A small spectrogram diffusion model, trained from scratch: 39062 training examples.
Rows from block 5 of a small spectrogram diffusion model, named by matrix and row number. Rows with one number belong to one channel. Each number is 50 + 12 x the weight over its row's rms, rounded and kept within 0 to 99. All counts start at 0.
Before each channel's rows are labels from the 100 clips, of 14976 (inputs lightly noised), where the channel reaches its highest value: "responds to" is what is common among them. Only what is clearly more common there than usual is listed. The data: tunes sung on syllables by a formant synthesiser. In brackets: how many of the 100.
# convs0: first 3x3 conv (model.mid.0.convs.0.weight, 192x192x3x3, each kernel summed), inputs 0-95
# convs1: second 3x3 conv (model.mid.0.convs.1.weight, 192x192x3x3, transposed, each kernel summed), outputs 0-95

responds to: vowel: /æ/ (40); clipping (29)
convs0.52:43 30 45 50 66 46 29 28 58 60 36 49 41 71 59 49 66 41 61 52 47 32 31 13 45 37 59 72 35 56 52 61 40 57 43 48 42 59 41 41 54 68 47 28 50 49 68 42 58 43 46 67 61 43 67 37 63 49 60 57 51 65 65 48 65 58 62 56 65 38 34 49 36 64 60 47 49 45 42 44 29 45 56 49 71 49 47 41 51 57 50 36 45 40 67 64
convs1.52:38 60 69 37 37 45 67 51 39 43 44 43 60 59 69 45 64 52 37 34 43 47 40 73 67 68 36 54 51 51 49 46 45 73 64 43 41 53 66 47 55 38 57 49 56 54 38 47 75 62 40 28 62 66 58 36 26 34 54 58 17 34 46 48 63 29 46 51 52 41 62 69 44 60 36 39 52 61 40 50 44 52 60 49 53 42 43 46 54 50 47 48 55 67 61 32

responds to: vowel: /e/ (71); deep voice (66)
convs0.162:35 58 56 45 49 44 55 62 46 38 34 48 39 48 50 67 31 58 42 54 45 44 47 52 56 33 65 76 47 55 43 40 46 55 60 56 50 47 63 42 57 44 63 58 57 46 41 53 36 55 48 44 33 58 26 76 58 24 46 31 62 28 57 66 36 53 55 42 56 45 64 42 56 36 59 48 64 55 56 25 47 34 61 28 26 61 42 35 41 74 49 51 25 37 45 51
convs1.162:43 45 36 69 45 64 55 64 56 64 67 60 66 54 31 34 61 38 52 38 52 58 45 80 43 61 51 62 44 43 44 47 51 51 74 38 75 54 52 29 61 20 57 62 66 56 47 42 46 45 43 65 45 45 49 53 43 55 27 64 48 52 57 43 53 59 60 67 47 44 38 60 42 50 69 39 55 51 67 38 58 62 63 54 55 45 60 70 66 55 55 50 62 71 36 34

responds to: deep voice (58); vowel: /u/ (57); vowel: /ɑ/ (35)
convs0.45:64 44 42 49 48 52 45 30 55 52 50 41 69 52 59 52 64 61 38 36 41 45 41 46 28 72 37 40 38 32 31 71 44 45 66 48 36 47 46 58 44 53 55 10 62 49 47 49 43 60 40 57 61 57 50 60 47 37 43 61 35 31 42 61 55 58 55 64 52 57 52 17 50 43 47 52 43 31 87 52 49 60 36 48 39 53 44 80 51 41 53 54 52 56 44 55
convs1.45:35 59 69 58 51 36 45 34 49 50 51 53 48 52 49 53 40 24 61 55 62 32 67 72 52 58 48 58 75 46 52 47 42 43 40 47 66 64 27 66 55 51 63 30 53 56 46 31 59 61 54 74 74 71 64 52 52 56 45 59 35 56 62 49 45 52 36 42 37 51 56 62 57 53 53 53 42 43 19 63 31 72 44 48 66 60 59 46 71 38 48 43 48 43 66 71

responds to: deep voice (66); vowel: /e/ (53); clipping (28)
convs0.150:28 72 21 61 46 68 44 67 35 78 32 38 45 49 65 36 50 64 51 42 53 30 40 47 33 29 26 54 43 54 47 69 54 48 45 49 44 58 51 37 41 43 43 75 53 59 67 61 59 48 49 48 57 59 51 47 71 57 31 75 41 46 59 52 51 47 35 70 56 44 49 35 34 49 41 58 36 67 56 65 38 43 59 62 63 58 45 47 65 59 41 31 60 28 65 43
convs1.150:45 15 60 39 58 53 34 57 37 39 21 50 44 67 60 28 62 49 74 42 46 63 65 49 75 72 42 52 55 46 44 43 46 35 53 44 31 67 56 65 50 41 33 53 41 53 41 53 35 51 44 48 47 59 60 56 42 42 55 37 52 32 59 57 63 55 49 52 61 45 64 50 70 61 51 61 55 32 46 53 43 62 46 63 53 54 43 61 42 61 66 53 76 51 46 49

responds to: deep voice (51); vowel: /ɑ/ (41); vowel: /o/ (36); consonant: /ʃ/ (31)
convs0.123:47 34 57 50 62 74 49 43 44 58 57 48 28 38 51 27 61 46 41 50 52 48 62 40 58 37 51 46 35 49 59 48 68 46 64 65 52 56 49 61 56 57 48 40 52 33 62 43 49 61 44 24 39 43 47 51 46 69 47 63 54 58 29 46 51 40 44 63 61 65 57 32 73 28 59 62 66 50 50 51 53 56 41 44 68 41 49 50 51 46 74 46 66 47 29 43
convs1.123:39 49 44 28 38 76 57 29 68 36 58 44 46 41 45 61 55 45 57 41 30 54 56 33 48 80 50 55 54 56 38 51 53 45 45 42 50 33 43 25 48 49 36 50 44 55 62 51 75 48 63 50 35 54 31 44 40 44 47 44 40 66 40 60 45 46 28 12 39 19 55 42 67 56 43 39 34 70 34 40 51 39 44 27 49 66 53 56 60 47 40 58 47 48 45 38

responds to: vowel: /æ/ (36); clipping (30); mains hum (28)
convs0.128:42 54 48 37 50 56 59 47 51 40 46 53 50 67 37 53 48 60 33 48 54 56 39 52 62 45 35 72 44 31 30 32 44 62 67 68 40 44 71 34 30 33 66 46 48 47 51 56 55 56 31 54 47 58 49 45 55 46 22 71 40 55 57 38 57 52 70 55 54 61 41 60 07 62 55 63 48 61 52 26 57 41 55 34 44 59 72 52 40 44 58 43 59 59 42 42
convs1.128:48 56 84 49 39 58 64 49 45 47 51 41 26 30 80 68 50 62 55 80 39 42 44 28 66 48 28 34 62 54 45 62 62 57 47 57 41 78 36 77 67 52 48 46 54 43 47 32 37 57 77 42 61 33 69 69 38 54 37 48 61 69 58 58 28 50 54 45 63 35 37 64 63 57 36 30 26 38 44 55 48 72 52 61 55 57 49 54 57 58 53 48 45 48 61 36

responds to: deep voice (75); vowel: /ɑ/ (45); vowel: /i/ (42); pink noise (29)
convs0.185:33 68 53 40 52 57 52 71 40 43 54 40 54 58 39 39 30 39 56 50 52 31 53 48 53 27 43 63 34 44 42 56 52 58 48 38 32 27 57 40 44 44 63 48 63 33 62 46 67 29 48 29 38 34 58 68 55 42 52 48 26 65 47 35 61 31 45 58 62 41 51 46 47 37 20 56 60 49 73 40 52 35 57 46 47 63 45 56 78 60 37 51 38 65 46 38
convs1.185:62 42 59 74 68 35 45 61 43 62 47 63 52 63 58 64 75 32 53 47 32 57 51 59 57 45 30 58 66 39 58 58 33 53 56 45 65 42 65 39 48 13 33 47 51 48 34 72 54 35 57 52 63 43 36 40 38 27 39 56 58 55 43 48 49 43 53 75 56 57 49 55 57 54 34 49 47 56 39 46 60 58 47 61 49 49 38 49 57 43 50 31 52 46 65 28

responds to: vowel: /u/ (99); deep voice (76)
convs0.7:43 49 30 41 59 37 59 30 46 45 39 40 55 71 64 49 54 37 50 42 53 53 42 48 49 42 25 47 63 41 15 48 51 59 46 25 40 33 59 54 38 25 52 33 68 52 43 54 49 53 46 50 37 51 48 34 61 42 55 56 62 49 29 54 34 29 54 37 58 59 49 69 43 43 43 50 41 48 50 47 40 37 44 42 68 55 68 38 68 33 34 49 52 24 40 56
convs1.7:50 51 56 44 44 57 38 53 39 61 56 37 78 42 35 71 55 63 52 57 33 32 48 47 45 48 58 59 22 48 54 57 53 61 38 55 47 53 67 44 64 51 70 53 51 30 45 26 38 51 32 55 54 78 19 63 36 60 36 58 50 56 46 43 56 20 50 40 49 47 69 61 65 51 63 67 54 54 68 48 27 35 60 51 51 53 52 48 39 39 47 52 56 31 74 49

responds to: vowel: /u/ (94); deep voice (51)
convs0.187:46 62 60 60 36 56 40 55 53 61 46 66 46 41 40 59 56 78 45 57 55 60 40 55 47 31 41 64 48 62 44 59 38 53 68 54 46 63 57 47 48 27 56 35 64 61 68 31 44 40 64 59 59 46 59 56 59 23 36 67 58 56 41 45 38 47 44 69 44 53 42 40 57 38 37 72 60 66 26 39 37 65 16 45 35 54 51 50 65 47 53 45 59 40 51 29
convs1.187:56 56 47 53 42 76 54 63 53 75 70 15 40 39 32 35 47 64 51 44 67 32 70 16 39 63 62 26 32 34 58 33 40 52 60 68 48 46 58 49 59 40 52 51 39 45 61 53 50 54 44 26 42 51 33 55 61 35 40 61 59 52 45 60 58 56 49 47 45 41 43 56 62 48 41 43 54 32 31 50 41 41 51 57 40 52 46 54 37 35 42 30 71 51 67 60

responds to: vowel: /u/ (36)
convs0.84:42 20 44 42 42 52 58 57 59 40 66 67 49 42 39 36 42 47 46 38 64 56 43 16 25 55 45 51 39 75 31 68 37 71 38 61 60 65 49 50 44 46 56 44 25 58 53 44 42 37 50 64 53 61 56 61 46 67 52 60 66 44 40 45 55 58 50 45 45 46 64 59 63 35 50 61 83 72 54 57 30 48 47 44 28 47 50 56 27 42 77 31 59 66 31 56
convs1.84:55 74 67 63 36 43 43 34 62 59 27 59 34 47 50 75 33 45 59 66 43 36 46 49 78 58 56 46 58 55 52 59 36 39 57 50 42 32 49 44 59 66 47 34 69 65 26 51 50 41 49 37 49 55 69 37 66 44 56 41 54 55 78 49 49 46 28 67 51 34 29 38 31 50 60 56 51 52 46 43 53 55 52 33 49 60 41 40 45 70 38 39 42 56 67 26

responds to: vowel: /o/ (59)
convs0.47:64 42 41 59 66 40 60 40 67 52 27 47 29 61 58 46 56 54 42 35 41 56 37 42 38 57 54 38 43 52 61 52 40 41 46 34 53 69 41 62 38 59 49 57 71 33 55 51 72 47 38 56 56 41 41 48 57 63 56 45 62 66 65 33 73 50 64 55 29 69 76 61 57 37 43 66 60 24 46 43 32 37 36 25 38 42 58 73 59 40 47 41 37 39 44 56
convs1.47:21 44 57 53 36 32 46 28 70 50 63 63 80 43 39 54 53 56 54 67 64 58 50 62 50 31 42 67 37 52 42 64 59 55 69 40 75 38 54 49 68 64 38 59 62 59 57 61 38 56 44 56 52 74 38 53 45 45 65 56 53 44 50 45 47 35 46 41 67 21 52 46 67 56 45 62 51 59 59 61 55 61 68 51 52 48 34 59 37 46 55 51 52 48 42 31

responds to: deep voice (54); consonant: /ʃ/ (46); clipping (33)
convs0.139:39 55 67 36 65 78 69 59 59 49 60 62 37 85 62 53 71 42 56 60 63 50 39 42 69 52 35 60 55 41 48 40 44 54 58 53 49 31 49 40 37 50 54 36 65 46 36 45 61 51 32 46 55 60 38 41 69 43 41 54 53 58 48 58 57 54 52 54 44 57 46 62 43 51 48 53 50 52 48 45 47 46 42 64 68 34 88 35 36 58 45 44 14 53 48 51
convs1.139:78 79 44 56 54 40 70 47 76 50 57 54 36 47 55 70 36 50 51 47 48 62 43 59 16 16 41 50 47 55 46 63 44 56 63 45 55 57 40 61 44 70 48 50 48 52 38 34 50 57 44 57 60 44 53 66 35 35 70 48 29 42 56 17 24 22 48 39 61 60 44 43 34 53 48 31 44 56 60 53 57 56 60 40 47 61 33 59 40 39 44 47 51 50 48 35

responds to: deep voice (61); vowel: /u/ (50); consonant: /b/ (35)
convs0.54:46 58 54 49 49 54 34 66 52 61 41 80 51 62 50 39 64 56 37 44 47 49 48 35 47 50 44 65 46 51 31 54 58 53 50 73 25 46 67 61 47 56 61 42 57 63 73 51 38 32 42 53 48 54 53 45 43 40 55 54 49 51 64 61 60 51 89 32 49 31 62 41 63 49 40 42 40 28 64 62 50 67 42 56 50 52 46 51 63 30 49 47 48 56 53 80
convs1.54:58 41 43 38 49 74 49 50 68 31 57 38 31 68 42 54 54 44 44 64 67 32 67 40 55 56 30 39 69 52 61 59 49 52 38 69 50 41 42 39 47 44 46 41 31 40 32 30 53 40 61 46 41 50 43 60 29 66 53 33 42 43 57 22 52 43 40 43 46 49 59 51 34 50 58 51 33 43 43 51 42 51 38 57 53 25 49 32 28 54 40 61 66 36 36 27

responds to: deep voice (75); vowel: /u/ (58); white noise (49); pink noise (28)
convs0.95:55 44 59 45 55 78 53 44 69 36 36 41 28 49 65 39 35 24 34 64 43 58 45 58 49 41 61 27 11 75 61 45 52 36 38 35 41 42 35 48 42 20 52 45 52 53 46 46 27 38 50 24 40 41 41 44 47 34 43 83 49 52 41 36 48 60 47 48 71 41 51 41 53 60 52 50 35 37 67 51 46 37 33 53 55 49 60 59 49 41 57 39 47 47 31 40
convs1.95:42 23 42 55 39 33 52 54 57 76 68 72 55 57 42 46 62 57 32 29 63 43 50 45 46 56 42 52 43 29 47 29 50 55 69 52 50 44 60 63 28 79 65 62 44 55 47 50 66 72 64 52 52 71 53 60 37 40 43 37 55 71 41 45 61 26 50 46 32 46 44 41 69 44 50 66 62 48 70 30 52 60 63 38 58 68 30 48 50 54 65 45 43 53 48 98

responds to: vowel: /o/ (81); the note D# (63); high voice (56)
convs0.16:58 52 59 60 52 32 59 31 49 17 44 66 35 61 57 31 47 49 55 45 48 51 44 43 50 73 39 52 46 53 42 57 66 65 49 32 42 58 43 62 49 40 43 62 22 57 47 36 43 15 48 59 48 52 41 48 52 58 49 73 50 49 38 48 31 50 49 48 47 55 43 43 43 68 52 60 52 69 50 58 47 79 66 48 34 43 55 49 21 47 75 58 69 62 55 47
convs1.16:64 60 53 53 60 36 21 71 60 62 37 32 61 46 26 52 67 34 53 50 69 53 69 52 39 45 53 46 58 82 37 42 48 48 54 67 43 53 57 52 44 34 39 49 54 31 34 56 72 47 43 47 52 37 30 63 72 41 57 56 34 40 53 55 54 56 29 45 43 60 54 41 64 33 45 51 62 59 26 37 35 52 36 55 73 58 45 64 62 53 47 32 54 54 42 42